{
  "model": "image classifier",
  "dataset": "pixel-art sprites of 400 made-up characters on tiled backdrops",
  "train_examples": 395000,
  "image_size": 32,
  "crop_scale_min": 1,
  "horizontal_flip": false,
  "targets": ["colour"],
  "num_classes": 12,
  "arch": "pvt",
  "norm": "layernorm",
  "norm_position": "res_post",
  "activation": "gelu_tanh",
  "mlp_ratio": 2,
  "head_dim": 16,
  "fused_qkv": true,
  "qk_norm": true,
  "layer_scale_init": 0.01,
  "parallel_block": false,
  "inner_norm": false,
  "moe": "top_k",
  "drop_path": 0.1,
  "num_experts": 8,
  "moe_every": 2,
  "expert_mlp_ratio": 0.5,
  "experts_per_token": 2,
  "shared_expert": false,
  "patch_size": [2, 2],
  "depths": [3, 6, 3],
  "widths": [64, 128, 256],
  "mixing": "cutmix",
  "loss": "cross_entropy",
  "optimizer": "muon",
  "muon_scale": "spectral",
  "lr": 0.0093,
  "momentum": 0.95,
  "nesterov": false,
  "orthogonalizer": "newton_schulz_5",
  "adamw_lr_other_params": 0.0012,
  "grad_clip": 1.0,
  "steps": 9600,
  "batch_size": 256,
  "epochs": 6.2,
  "lr_schedule": "wsd_sqrt",
  "decay_fraction": 0.3,
  "final_lr_fraction": 0.1,
  "warmup_steps": 480,
  "weight_decay": 0.03,
  "adamw_weight_decay_other_params": 0.01
}
Rows from block 2, named by matrix and row number. Rows with one number belong to one neuron. Each number is 128 + 24 x the weight over its row's rms, rounded and kept within 0 to 255. All counts start at 0. Numbers have three digits each. After the name is the row's rms in percent of the matrix's.
# fc1: MLP up (model.blocks.2.mlp.fc1.weight, 128x64), inputs 0-63
# fc2: MLP down (model.blocks.2.mlp.fc2.weight, 64x128, transposed), outputs 0-63
fc1.13 151:135135146101103129131149127123133108115114112143104135084106151126146115123117105110139148137098130134079127130162152156153158105124169129121163122108114101019103118143124112123165125131155134
fc2.13 141:111128152103145101114157174145103103173123081131167114124142078094075124104131133123120112116115135136123128148115103100157083136117144141135174142113149145173128143144171126106108162121138119
fc1.14 111:151143144114102140155157150136157129102126114102137116189095087144157112135132159101114099151142163105124170159142146161110140145161151133123201129121110162141127109119173134152125126139121124
fc2.14 094:140140091124118134118122095121115148136114161120091136122100140148138140151178114120173071142128147156081114104142121164145124135124131106156112124154097087124142094088109136176122161176125127
fc1.15 135:072114116119162151131124129139099164146111102108136126113128169114106134160132120111145115133141122194109101111130096142178125116073133114091135166081139120134124171135142149162157113118130123
fc2.15 138:083150173118133133124120169124120145142099106136115128115113189142125118090156132151140166141185119192114124126155108112112129086081101084127102134141139104127148143134112122107128136141119143
fc1.16 081:128109115121075140112139076094116100139105128136142169109106113138105129102136126163114113139100101113148139145140137181112119146142077164119126091075127133118136189116148119113141131087133138
fc2.16 071:104084132123103105113108102090128127113182123144125113127090139143105128162107168105122163119100119104119132143180161121152115173096137105100171146135093177121140152147111145144123110137109122
fc1.17 100:083158118158127123097091137164120096110120166109122127120100142122116147102159139155129112102115112139162134130114168107060148160111073112102130150121166129108119134149091099116128112146102141
fc2.17 092:108106134131143109112088124162127138152142121076132169162136117151102156134165141125116169129105096108079162116138115156187150118116076112114149152137107111102133095139117097140116126162131131
fc1.18 145:178162111158114149112137116116109157115119118108116137133093159134135123168145133102196116114107131100118104163138137101065092112124132159102137131165145143159150141124137161137162151144104138
fc2.18 112:091127137074148124126143126166144125104121108137127161119197145123165124135136125099063065104140135157129124125136117128082140178112135108168121134157128134115128126147151120123147112107124129
fc1.19 035:117106130116076158105149135074129096191126141144127133132099128123113116126133154112129110137140121149151144110116122153110134158108146134043102112136136154109113137148122081117182145129113141
fc2.19 039:117102155122151105115097120147115129101152087161096104199106131081122157128130153134157133137113139111120116126162078133112102129100154160111096161130145138169169110146139135127121105112103111
fc1.20 117:165108122132148141085091140074096128117117135106115140141130147130132093127120127118142118135107141164127114128183140168113156145095120146096168122137112144089103124208135131131153102128103112
fc2.20 078:089118137094188119125146116101082087125101128154130127163126107114089138103134147150094136119096101100128146138147145113169128160149109134102162146114167139089124149153160128143111130135167107
fc1.21 033:131080154092124134121140078135121117141110151145129139074113161112104140152134122116118117143103075077134137107162116161108108133139153126113087115053134100127134121126152154107138126118115151
fc2.21 043:127128118114161150124122147142182096153092121120103144154127091146128129145153152074142139126140146155124131158105122147138094134134093131190139128056144114152144124135116114070125127114150128
fc1.22 037:139115110137139138121111170195154129147146139119145123135115096134106086148104128142160118154161148150138137128122068092129166072098169134110114116156140133099133112156126120105141116148149165
fc2.22 039:118099159125133131109111161163130122108211093127139102124120128118112106135113150100097102133103136139147116115140146154128157122146143118074134118121141095125083167132139128054135142124128105
fc1.23 050:108115132166127132114096149138126130148113102155107084138130128136098166097141046133122123112122156137153112137159146104163115200128112110100146119095134122119105152129160156111123101133097126
fc2.23 067:100126080149151136122092114154149118153140124171111123147101127157118183097134113117155142121108170152109065117109147115130109110128087110132125113138132165101128120104174111181120113128142136
fc1.24 087:126118121129092160113108133129133095135131110141107134156112139134085166101145144148142137152067112117097139120123089157124149129111166154093167138060125102151123143095128089165137135149154127
fc2.24 091:116125140118154077169114190140149115135129152103116148109146132124171129096144137097102127128115131123108135177132143094091118065132101107155137130141172136121135127122143153135134108096075128
fc1.25 122:176135129207158123147114114105107119136134115100132138118119084123162122172158132120128128140122130094174139102096119132169119123097122099123108145110142168185116109139145135133109154156130134
fc2.25 108:081129125111136153154136112140145128118134122137116150113130140120133154111130120134120006138147123179125114153141127141162120166089126119106163156136121143139122121146148121102121093132105128
fc1.26 050:129101134119132114118167092079063126165124117122154122156143093141160128094133097156135125165092129096128121126128136112111101124108122136129193123148069128156126100128109152129151120152114135
fc2.26 074:153157083137130110112170123115122203148140112117130142136121133150169093153112120129152131138144111109120135150094118055130120131078147110122084147136148154131082158148118119125135120117129135
fc1.27 128:174109154167140164130156109178120132121106108114122107144174169098103149161113137106114076108123117147145130122110129124123133143129116133142115163127107164089105148092110132148120099076129093
fc2.27 143:069122137110152156125125182110114145136126119128115105119096151138111113114164127177110133153141107120152126165115107103102125132131141109142131121126135117132123127221130118095158085100155124
fc1.28 099:131110111137115129089074155145139135142161114120104076130089128137164121115169091100092112099142120109127158180105137095106149117111099122139129127095110151125121158141096123082138092127111140
fc2.28 093:127177136127163120146100109155148144099104163110121113123133117117114110116086121138146048164170129114133115145135122158112096132122118083129127132164139173139123099128104143171111098153138141
fc1.29 102:140155133125126105159171092074136101148131112100132108150114132113129113118104126157132131139164142125119111130120126134137153136094102121132150086145181124103149176132130090093103075170168133
fc2.29 117:133135125107121126096128132087128092137120098147147118165139148128146090155128151126146114173154126103132073105152120159173123139146083112112160105151143159120085146158132079116122097163139116
fc1.30 079:122140173131098133134179156117157154129096091143121122152151176103151110097134123119117137145132155139138128119151146106125123117172084124126119157137105113160150122067124101135085155175152120
fc2.30 071:155147162114055151175135127142084161123097136167084085123128112139149162157139123114151162134141100130158137145097142120127116103155125119106105117112095143139116100094153152131121148115132140
fc1.31 116:116114125098120106092087128071142108148143143127129104134119101187124135082096128135097117152129146144110101148127118154108141149110107178143143100115132151046122128149118143124131106118112111
fc2.31 109:112141136127172126112145161101119132150121145104170117115147119112120113123102126121164172101140105131121162145135136136157159098104093107087115116091150147185120137099143156111058130132158132
fc1.32 088:118157163117075083163164138132138149096187128115089111162127131124135129149109125106097128160168108158114167130118138138128146135158175130139104125102120140116141163130111111151110082141143136
fc2.32 087:124115117106094127111150112109129051128100127153118105151133129106123134152122158123114139134132157129118146086160088136146126164156157118173179109135192113138109150146112131094134095114124123
fc1.33 134:112135153136123111145163128089111136107130125176108125117093141128135120127170110114131137064113104173150133142090120129150068142140154132147110169135137128118131170121154135142083102168136160
fc2.33 158:126142149167175117117090089135127104128115127100167092122158101145115127114080125126154138172171137062118141142145118125164165106157096106105154106115135127139149114119128128155140110102118136
fc1.34 131:155117128149131110125171103144105189114152135179120121086105161124149140112119124161136137142126126154098088145153116127119126150127131080107168169153147124124157106159137143136073119124138162
fc2.34 133:098127151108149156135095147082146088136127110104124146118152101154084113107080145116145113167138147068097170170132161107113149127102136119127103117148147171145128150126142136150150124108122131
fc1.35 041:144140146126128155125135137129118132126151133133123128092107122111165139091112146103161140127110088150125099104130177153113142110096087135152134137074114057143094179130139124122145119158176142
fc2.35 045:100072132142101113097130146119150163120140150108168147107137125159125150133134096124151096127198159101099162137095120124120119149111129120136142094147182131100127107120133119184119131118098135
fc1.36 132:133120136135121129121080154170115146137128099098143127157134121157099098117137121126105112139138154149183124129151102102108131109125117175132107110142129125222174150147168112124120152133125137
fc2.36 095:140119101117158138144170115097124112105130150177163092109146110120173127131095113118147133103112109119126117153127106143109152125135143099097197097095118135105146134158117135146064138127162133
fc1.37 039:106142107144104161114103136140143143086123119102125172109137149134118190135105090140089133178147106124124134151144152062125099088111169127120118114159138146118155140133135104165102137118133119
fc2.37 045:127159158152163084166153108113093112154138146121117132130142134120133121077142151158133113143137110114167121130081102088111153127105110099100093175135147161137156139118120097156121132082154132
fc1.38 086:118115139064110154098104107125157147083138060124112177094153135118139185138125104141149139141113167137139143129099134146125148156116114129143157172151138134125116111112140103114151132158122112
fc2.38 078:112122125154105107125140144073095095133115135138123097118128139130146128143101151109122084163149143151152168099156085099152086128124156106149147103164116104171151153129132132156089157098113145
fc1.39 140:145135103145130095111078125139156166124154151093104150157156124121128139116138149118112139150146132120084123086162127133099099147101124156144118129147140136054163099139140144163093156104133100
fc2.39 199:137190164137161136148152140135131126133089105113147142125118132133136074142141119133125151138166115116119145109135072149119141084128124078107135100100117142154163128127090081122140092159119152
fc1.40 127:163127128047096087120132141121127111098136147126107144146102134143089140109155146147134127131173103161132115115102127127119143135170136124119150102133160147151112148093129173131150142111110189
fc2.40 110:150127112214117179140135098095138169137130145130146108145092158119113141126116118076145139115095142115120108129127133127070099147162126134125118120148102157143132109096106121128165150142109125
fc1.41 032:118085171127180134141084124124142151099157108173130064137146136100114133132138134099120129106143175121137121105137138132132114154144127149144092190122136134112141087164116123127140096157113138
fc2.41 040:112099126121115141127163122138136086117105108098142148145118129163145071110142147106141139116082149130138172142161088111135135108113117128158161090108179096158124176137148103098123162111128124
fc1.42 119:179105156102081149146146123148138168167147138116120138152124155118149078130126151099131121157149107088130136116114149128100151121071157126133131123076140112147123130133085099132116099157120156
fc2.42 098:062134118128158077125139128137145122133117118155115119142118186102091165120144124196094101133126133121125099156144111137139130136113132128103126129134130168107139106121161121094162087116168132
fc1.43 043:126132108099115118106128131144128146147145095081091102116136120160132104127132159131136133130075115103096129138135115136166125077134134115138145115073116134135119135165111152144127140131222106
fc2.43 054:143122169132145154128132135137130167152120145125097142101133125158137105109122086148141123133166145101174151145051143130107149115122139098126113133136106182097080121104134094169114111134146137
fc1.44 029:114103131098122136174091095121101122150160111138150130127132138113128127115116084136101137090114125148141130092170133133130136112128058134120183124079122129089129141087139102128180126107109128
fc2.44 040:133127061127114091180124110101115107101143160129134139116107125117112098130123115096118131127172171100143122127122104150138117151101126138161156111138150105172139123154137185105096117084150118
fc1.45 131:092160122106149116127129128105140133140093130157134135119082144170138095122104117150126161142108165130160175087146134103119143137110150113121137129142152092157124117149170085078148153138077137
fc2.45 113:090134112088143153150073159125120134118137120108115091123084103115150137135139128152148152105104118125114137087152139145158154116118193117122123135141112079142128113178143153167161095129129131
fc1.46 128:125127146153144156156127115144098153108076125149055125176116154149123140125128136139138119143140127117168133113143100119157102181123115143146138112135149060117124139115106132161136145089147155
fc2.46 122:150124137130107136140137113126113109136135106084146118110113108073146147116132128096140250127126130121132122153121121113133107101133133144142095131116157151135140123077141150119134170120119133
fc1.47 125:140137118137069109113121138092109140103166132097133129134119140201087117127137119118131147169103162136145102178110126136129099088131146146115177113130100130165138130150110120111174129145123138
fc2.47 123:085135131086151100125134151136123153115125162136128164113152119056149145135128120126127189103154116180100132109145131155097158132136112106134118108144083107150134099159087109112123131139131144
fc1.48 145:124153144131175131153127128115103135139126145170169099119114126087108143161133119121142134116162104125190141098117112131104086163180117134126065133141147110172099146125112127149122116122135158
fc2.48 136:117119128124162110126203170133110119160129152134151102148125087085093139115122126134140131120113130097109128167117129128171067108194112137131165131111121137165140119113137112112103136115122125
fc1.49 022:145111152081071114152094100151136101121155108110115107081085130144105142140121105119103142086119119110135155146099097160125135131138103142105112126119151159132128150175093159119114168128160134
fc2.49 026:121097156134158160137128097114116148142147138150100137095138126122122115123128112152114164108143171131150103122193130104154138154125126096113090113160106162103084083104181119092134118116110136
fc1.50 024:169140168147114110096156124127094095124117135161147144095126135121163138097111152103189125165102084110100119150121175150116123119118160116135146147090107112160105163097155130127122137120144138
fc2.50 032:153137087147142084106151124125121118124112065110104126083114151119117112157088148135112169137146115131172131096206117137121128111131136151160126139152133117182129116143138128114106115149134143
fc1.51 125:092159138140107135166105143132138122083085107136145143148136125103146135114128159121136122102148143152134119083106177170118102179115154126147096132114122142124090187106162114100133101125102132
fc2.51 104:099139143096166171126100128145120084066124109160074162120127126100140121104179128113168165154174123135108125101115121114155141118122115128135117147152104139115159134110127117154136110112164131
fc1.52 049:131146085110058119134134151115132069115111149112108147121108080113150133135137078130127123110140099132143156170086170117112142143121075114132130115109113108144095140092128138105128125148148112
fc2.52 057:146115098152137110136135132134077161121098152146116094132123164123089174153097160148134096116119115155161068121163161135119134135141144122157107156156091093128146086130119110139121145106146117
fc1.53 088:101136139116195113122139141139136162125137141120080093087126132177123106138126142111134124084096128111147127144135152053125160130115174132134144121128145107123160093162136126132123087143106125
fc2.53 084:129164134162140154117145135107086167142129119077112150109152138128116135161135125136172130165119156102117137131105073156121151111135127142128084082165080142137159090105122095137119113146121140
fc1.54 144:192139166099160103120119126168126162076101118142101134106118139126087097156116105119120132152132080120173113182138122151109142126139149125123127132105124131094113138128123123147184122122155131
fc2.54 143:050132134173094166122128162096139104203125128121153106123129158157182110124118129106121104137127142122142140131128113116131144124140142131138117119100154148137124149115128130116055118117123130
fc1.55 140:132103125099167100141101129143136132158117114079137157139088119101165114147163130140121115141143112108134142130216118115126164102132119147124065120097099108133109126140094120094133144121125118
fc2.55 149:107144138152110136140143164120158078094115118147094113138211142140074110140072126112119160145149153131127140160120103127147096148142094088137094119145133139107110138129145132139145132113125133
fc1.56 143:095115119128205134148089121142110168136140117166116129139153125155130137119154122101111135150139152121174120104120122114137097137128149107170071150138148059160126125129135127131111100104123107
fc2.56 137:120130168119162112096198143135138127150138098105191128090147098126106099141125144120113126112165140137128156117114111104116110114116103106107129126091183158123100182150120130106122144127114134
fc1.57 064:162104160080093122149105115083149099121124070116129130112103126132118171144112127129131123140076110159107130129172119173137122127124134122124178108129109165120150096084123122155150149117135115
fc2.57 071:124150113112113196131132161132149126109144138140135111162098131085166096121108121148132091121127134160098099104159160110151139094127170117136130130129148142093125100094073096152144134096112126
fc1.58 033:094112120143150161162133140134111134141108103166138134154160112099147106100125087127134131119141132178155102115145175126139103168115155134116106112179133123137083098096126140103160115101084105
fc2.58 042:136177077131115114085173115100125093098147134137146126150119129104127088085137164127128136142102118120110167134158144124132165127136147125145131067106125078152131123167129123102144149161132116
fc1.59 137:101160130154096111157122128129134109139127131170152090104128121088169111129116110084148122105137099164086153178103174136139113109124124146132132161104088137161126133096168122135093129151153133
fc2.59 145:119177131162140110162157121122142108133085149131165136117145122128152052134139139120139148153141142128112134091149083136105119100128081126092149079117143143124156125105108106087139155127148140
fc1.60 136:124119144119112164155175073084116166138121111125144140133113167129132108084152125161139119136164115131113089150147115128156143090137163139117139084103141126158130138146111116113123109174073126
fc2.60 135:074132134096125102127150150070108154144128137119122162131111179125135100141121140150091121153153118101104146104137141145146123105147154112160112148152128168148100153118095154113106107164075135
fc1.61 132:111130132155126089148136106115114093137156132101132102109130123055144126125151116095111151104116123123127140150135143135109146094149136102094090129071055142158112111153106139102130129159150130
fc2.61 113:118144113149105149133140112132127153125122134142102123129160121136106111135126125121107255150147131127113134163138139149102135137103120114120111104142101086118121112093117141130120111152144134
fc1.62 126:110078144156149152151101105127147122130088143170101143152142118098098098142136152147154123170129095130130130145171138132122130140148153150083112144113158114212143132133147113127146121116107116
fc2.62 120:124125145080124091128136147104129117148108155137181109151136142123140144113115128103156144153117140122116118175140140107149123081114112106184137090124152177056101115127110126137146149100141138
fc1.63 072:138119169160111106161165144155101083141175121121152134113121125125103121141106128079125114116141154112124130110142129143085136162114104123140142147124164122163097185137139090102144101147180130
fc2.63 082:130104143138093130105160106095166106101140144098168145137091160096104101154110132087141154125136154121124108105185158110163157147115112116139105113131149121153075150123151104122149118132161118
fc1.64 096:166164164123075150156114141116152109156143124165164121158114105135125133141112135155148123136157080134146149096153117121089135147130149129135160162120106114144095142073141149124123184108140122
fc2.64 104:127104114163141089121146107124172136134154124132146156116129137157086099119121130120112201151153107109113135087133107085127119142116136111124104132129171125132117183143144142125135079112077105
fc1.65 074:114132182116140137133071130116139114103168129132124095139148126138122095132118149137119132140100135134130171080155088115133143094173137154117137122111097112110110159107082160123116170156172110
fc2.65 091:138094126107126131124126107119100076119099172139110130133112133166151148095166118109143174103112108134097115110161156158143105111149099127157139085140134119133181146133119161117156110156078124
fc1.66 145:141146106086126031115122150152135132079085136142072121135160110132091111112141131133139126129113117122181130135124167132145137113126139109141122129102156125119120127155085133110146144130101127
fc2.66 127:081142122222118099155146110125113164145115143107126114131145102160135111125148117079154129145125131155089122120122126136147091113145113118137111119133099107153137107099125145156152174106098138
fc1.67 109:127128110150083113122136084105129110156140115130161143109102077092154125114147126143113164121102136127114167123128150119123156122138178127116108089143092161170111126101126120101114170169083113
fc2.67 111:145143145111152120115146127111123130141090098088111116105128165105111099137115098149159240104163101146134169125128115128150144116131125112126098134142103145131131110146130118109136118088131143
fc1.68 036:091123145141115104138108084146171164121099140113115153127174125120126088161118125114128116136144161096130118138116119090128094139135150106127062138117115116116096114124161140098135147178164085
fc2.68 044:153138123127133159124118128076118117159083168115102173135108192124124147133107164113096127115154129105152138181148150131115102128122133146093107114137086166118123118154104157145124112094127147
fc1.69 035:170097092114128135091100156110143160097094092129143093110116153120164153143140085171129162149125138101133129132127124148139159107121124111108134119154115144185154108117122139106099181150148131
fc2.69 047:107150090125125148097097119120138150148145124127130119160130125101134141133129088114129146131135154103153162152036129154150158144125109127098119082140115130072107121131171098139157115121140155
fc1.70 082:139130115124119109146120117178158125121125117134146108158121123166112127098119094137104135104155160155164135111063089128150110155120105122098102086099139174085121150143142132136150134140184131
fc2.70 118:126111191140100146146157119117124114125103111149086144109091149138114082107114156153125129175140111087069148140139154135126133085126123103148101134154144149148123154144115166084105132126119135
fc1.71 151:142131129144166079129108147141114143139119166066126117143142100132104138098136089115138121156162121169188121100121090136131113110138140125091099126152139088164113107141136152116136129090140165
fc2.71 141:130128136178116079150175182138110122140124157102142134131137124113058140144146122127122117129126117182095110130118131141148074116158096125093161122132135123137118106122106109124167166109121128
fc1.72 041:138129141123113084089176217130146130102082135149097104101158134120154145096142112120162137151110132108120148146134161102131162120153119101129134164152144109145140141128107105143135146120123100
fc2.72 051:147156099149112138119113168134128189128086112121086102111145123142139110100141101146130139139128125132082164147117147098111133093116131193100105193144104130138104092121133141132125129150122139
fc1.73 026:119145101154139176136093097164118128131153152059115112114078123103115097153131095151141121145123106170138109102110177133106108119114147125144104154158111104098137134145118102094154133142126147
fc2.73 033:123144134135100141109097163131163152106116085067130167130127168136105118109132136109121141137137124089088140168180121157108132081144110148109157138102152109132100146141098127141096148133139161
fc1.74 029:087149127157109081128148135135148135112161110095104126123142160122138178150126123087112133126122142110112142126117140053107123127095174104150139153175132134141129136114120065132106133124120156
fc2.74 030:116167115148114123146142115135141115133120167123142112186119133123120121079193126130100120152122115122104152110089114157132133111104109151133122157136088135162145124117091152106141175059134129
fc1.75 070:145139116178077138092090154132134104105099148158162164142114116144113144165117102136090126118152159128123139147164114123121122144140131135102105137137114163120179137074127102108109161149101153
fc2.75 080:157116159130136094126182111119109150153126118137107155086116158180130153146102119155192104147140133133129128103097095139101153111092150096135091130128139128137172098141128093139108115104132133
fc1.76 028:073124146150100152075101154166131122106130137121115096141131154100125136084135140133148143114107088107140141133132108119135120130124093158128164167082143130130126106163136098119135135192115166
fc2.76 032:162148098109101135194106153098137131157117146148116101124114153084159148136148131149115124125166133120146126165117132085099131124143131123099122120136078132145118121139106152180129140075087111
fc1.77 047:130149115147125152156110127128155115084077108127150133129144139110123106144115101091124138119189132162161128105136107105136136163086117133151075176150147121108121122120127147109111077121082143
fc2.77 061:138131163161135108087158153136128189161135140132127150083142113146133092115117123154137118142139097092143184126081106111117141109120151107133064140108121145146143103115167098119137144118131129
fc1.78 118:126131128145125100120152126167160126124100111089162107150131108121109085138159120133121116147149162097159135171157102131132120072151150167127135125099092154102134082169108105119141093107143147
fc2.78 117:126133097103096160123137085104173162103119117117064149138153108142130134150125125138170203126119120144126110163102127128138131126139099111110125140128113128162116113137120131200134108124106120
fc1.79 064:108126165146089127120138130120159124136139093128099138104101083123129150116139087112120121151145099134106137190110121126082112178105059110134143133162140115173107126141129106110147103117144133
fc2.79 071:122137142139141117197101139125139140132123147124163127122149119084104116198113131122154094129116105116142103188111132108081127106138168121158102150160099136097115091141127131119120136098145126
fc1.80 049:142143129132100105129148182169099135134138153149129148130120111181124100141125149130117125114065140167155106153094123108140158086152114093179124121104129132103117164159093140143147116115141135
fc2.80 054:152172158154138118148096174125097156148114150090109139104176099154156123113123150125135167130151081100114133113093126111107113128156117065164115107141119138152133088132116103144121128128143123
fc1.81 151:174116121112157161131173130118145078136109151073103119125139136135149142148128143121102131134100127132090114141203130106165114118120122108152106106126116142111112149137170110163085166135119130
fc2.81 154:084115155138160078105153141127135138165139091134128122081141100158105103141156132136133138138180109082139146156127110122148153136156118134115110120113188140124128138107097096121154090093146131
fc1.82 048:133106118126148182121118123095145143132127110121158120118143157092126173129114111096138134148151125129101117128150154178112114098097116124147143165169103113115133121110125146184116205162135129
fc2.82 057:148186123129139128150141120115112175149119116128086127125150097157127138130124094129140181126141104122111143133111137213123139125136115085100118111129105106148072111114146118098146098133139151
fc1.83 028:117122187175115106086152166104102135107160117156147123136121158120135147143119103094166138175160077146113132136156140101131125152095112134170139099111137140124112153143107158132106098124142131
fc2.83 035:133089150094139140110139123136178099155092149105110114086144112165130133138148118126160109125074148139066145144091129161134125120144139124134115136114142150090157098145155090131168140159117131
fc1.84 029:065154161115129092106119166110133106123127116122135150134152153123097107124093149156150128094124127118149175114129092072127130148150124158154123155079091108122145135140128115106154129157097157
fc2.84 031:167087146105148144133110109131143135136101167136089102145058144112158155135150148126102153141112147140154106134121181116120159133189127143123120153109119151120153145144121107104109124105101091
fc1.85 126:094138141129122141125135150107099086134167120141123115139127131109134125135115141162121155170089128121165162135116138136147081128066144113143123097105100120112144100154127075109148096122155067
fc2.85 144:139137141157119147160132164124103128117108132094173145153101097143105072133115147146133133138138146094150166098154111119077110102108142097127161118088164162124133174130103107136152095134120135
fc1.86 148:080159115122114130116120118114127095115124137161116151132098103169155100139128130138167166149095164134164176117160136149138132111124124109123144100136150089181138154127157091111134166170122111
fc2.86 134:102124112097136162137083147122103126126139109102123077131092119108163150126142126176155113091115128130136121107130129129160145141135151133109104123140111086143127121220143157134151104120167123
fc1.87 142:131125116127109097149105117112144156078078109195104115129092151140105114138121129119123127117104090122207134157123134125140125151121155127111152131136169131114097109141139139133165081134111125
fc2.87 167:118129165179111136123138121141133088189114110084131105126166128174127103127125125126088104153161137133156136143133093131134180104115126110126141101112156164110119140117110120093079133110161132
fc1.88 136:106117132123131172144122094138113115134157137117119121164119101111125136162134136160142124153138114126151120126114172162152095111176119136151101071101139134124152153095124082197121105098151144
fc2.88 129:127108161130119095114132090119139096130122114141144100127166108097115144121137144123106140127115125107141160051108144116184175144121104122067113144115174134129138145147146117167128147109157125
fc1.89 134:122120112119119125084136142149114136114108139082107127153126124118065107114170139110104126112160124141128117148125148101062113158077130142173145137131172129172142128117155111148157162144144127
fc2.89 119:116138135185160132149157121115104141118109174147124110130145068089137115127107122094111112106101121102124145149121130139047140105119132103139143133127115157125129108174120128156143175125162130
fc1.90 039:116108134122138074137123112155114135125094150160145168120158167150152128107161137128098133108123150062099148140105136104111122170153144136133132108133122142123105082097133112127124149118114058
fc2.90 048:123129164136095144159103131125154135107191114083133126142106153096098076123125120125138123149196115138102131128149148135128116085140098137104152080136172153108103133138110103131106128128134147
fc1.91 116:125134119104095101111134111103172151131165103112117160149156116113184132130120146138123127110136147121113090149093154196125117128134130181129174143094144100127093120126098103118154124159105128
fc2.91 151:115132161125140058091133141104152129138119077193115169129128129152138120132125141146142145118145124119173116116070098108110119105141130133132101146118149183100161148139122132093126128113133120
fc1.92 044:099134110168120129167120158194112160117143172120113092154122150115122097115109112091116123138147114140127152109083164113077105117141135115124124143109101140121107152132173147126090108109150104
fc2.92 051:101127116129091147122100112155123151132120115146131152120146120122138108159136114147133167142185119091103140150137048097151115126145150137127165109170137118126122087142134097070115135106118158
fc1.93 137:107132135120109124125121151181126119108133157156112132155110087099112127101133147154097127107148189134109108104151147109083080137093143131187128122161149145126128128126138141141148073094135138
fc2.93 109:138126135129124133103170096106160125128133152111145121126141108103122132149149137123141004108144127121126114088133159143127133090127118134133094127140126120174124124139131157170142154131137138
fc1.94 035:113153166153081102124165137080150101157156150121127112138129124139081146111130144173115123118105125105127160129093128098106117148134073143121115131135153091136125184092122104133140134132159100
fc2.94 044:111125141104128126122109098148108100101082125131111137173105142105140194120141141061124146141103143141120138149166148116127104094157161126138134118115164159130160153137076123122139129104092120
fc1.95 037:126111101139123102165124102149104074120174126127107140156072151103126090128135111176125124148124108147119142122158160148099125119109141124111126113157131162115137193119085122102157140126149101
fc2.95 046:135142125112116114134153143128089105133140139134142092208109140108130112141127136116121105159120127132161112099163110079128122084122133131143124090197136160167103128134162131088142147124119113
fc1.96 097:134139129099133142115126123089113154130127125130158109064127145128097068155110179143143141123103120128152107092161138112165125104149111129184114089151144091093133120140132162107112142126155143
fc2.96 121:107157171152109139114128166107115124116107102122147128129141150106111110084126136145155101145110152099088126185108164114080132104140134116175103132180124129118158144120162134105124163097115140
fc1.97 090:159078078147138164127112127118089095198155093106139166146161099122111135112126110161129138158116150159135085088108124145140133147117108170126134126124138107112109162127129142138108113122127139
fc2.97 102:137131099141105131126070148157142121136163138133129100152150105153127089125154109127152121133145125157115110176124100118101137077103140124155139150142099127137096129090138180111076129175104148
fc1.98 106:133117140116122111120147104149109146158118142085175104107138146128149140119093117115174120114099126090140096098090151104123091113117125097158175116109122176107177114148135132103162146111110157
fc2.98 116:121147129135178140112099114128136074140124105142085124124157134090114119098131125144074132147152157152138131087145098134089140147142135154096170142146099134178137099115139112158102101160114136
fc1.99 045:145114162114170095163080125168075090135143155131145103106132114137102082110140134131158131096110142091133115119122156137142154130109123123130154104111123156127120127184142169123161098118154144
fc2.99 050:147109185123109124183175089134070147148118152146137112145124117139119129117106152127109139127124127134082104120086117123115160102140098130130114135133144116106129172121131155195120127104115098
fc1.100 103:154122158107124130151156096081102139128117107138066081118117118137152140117126127136136136123142113110095128165127142188133094149118116087142096114151129126166084180121124147103102107135145118
fc2.100 097:166165104104157138133170129113154119100095123131099107109105124144182113079174109141169145124156137118166143107137112119129128140098157106128126132132130120156131126105118128156111132059092116
fc1.101 029:140143122139191131127160127141133105153132137128149122126116115142130115124133164106151141097164163089137130134104091088144083178116124121145167118106136118090126169179108105110143091118125166
fc2.101 031:128168127144122073145148113133135126114064142122162117136139122192138107153120108138147173134094117143130160169086133096130144103108111150158144155121158117142070139128119125143126136105117118
fc1.102 114:099099166147132157106101082114127149161139156128120092160100120140164147155149140127133108157159187093152116150113116100140123149127146144130137107151155145098132139139117175105110119079111155
fc2.102 092:096126117199102148130121118125141114129133109147103110161153103154120151114108127069142032170140135121116111130120129119170133146124104120132131169137143114144136140120163134153113124124129128
fc1.103 157:118113155120144132156131126105114143098129108125064106122131146122156165140130123116146123117146162134074116125200122117122131124150136098139042157114130144161128147157133156139133138103137118
fc2.103 170:107130163154169123134178150099125076103109131127088142087126110148141114104168126127129140188174126127104101137137090109124123117114131105135171104124156154105137140143133145140124145080109119
fc1.104 035:103125167162094143088141143117149114138138120070112162094110152099126117107122174166117134111117119117087154128166169111133094143102149139122112105148089131101095151120119131136136156144145089
fc2.104 043:130094095154114119158148143134137139139157167122138122171142129098145130140154141129143136133137111129137109118129062074125139101144092087126113082130179127167188095132137138112138121147141112
fc1.105 029:117154149171159120155139134133133124125138142141177156152130123111147090147125107150147130128145112127132130151133165104129135165127141122155078124092139099114112205107152121119152073110144172
fc2.105 032:138119184137128103113116121137101150118095126164141075139117119111123139080110129118186153106097109182148132120136142099123131164139142093145136162103139094155099121127167123139121123120087109
fc1.106 030:163084138127157137141132118099074103144123128160119138136121163108131087117142135148147124133109140112139106136124134178105157160110070158104124082097120112086121152127154159135160104112132158
fc2.106 034:152133085095140174138127138119150155134083088107118142168138148118128160151119113134122122148179091133131116134116169113131137156145129068113124128117102168116120136163106141120117090184117115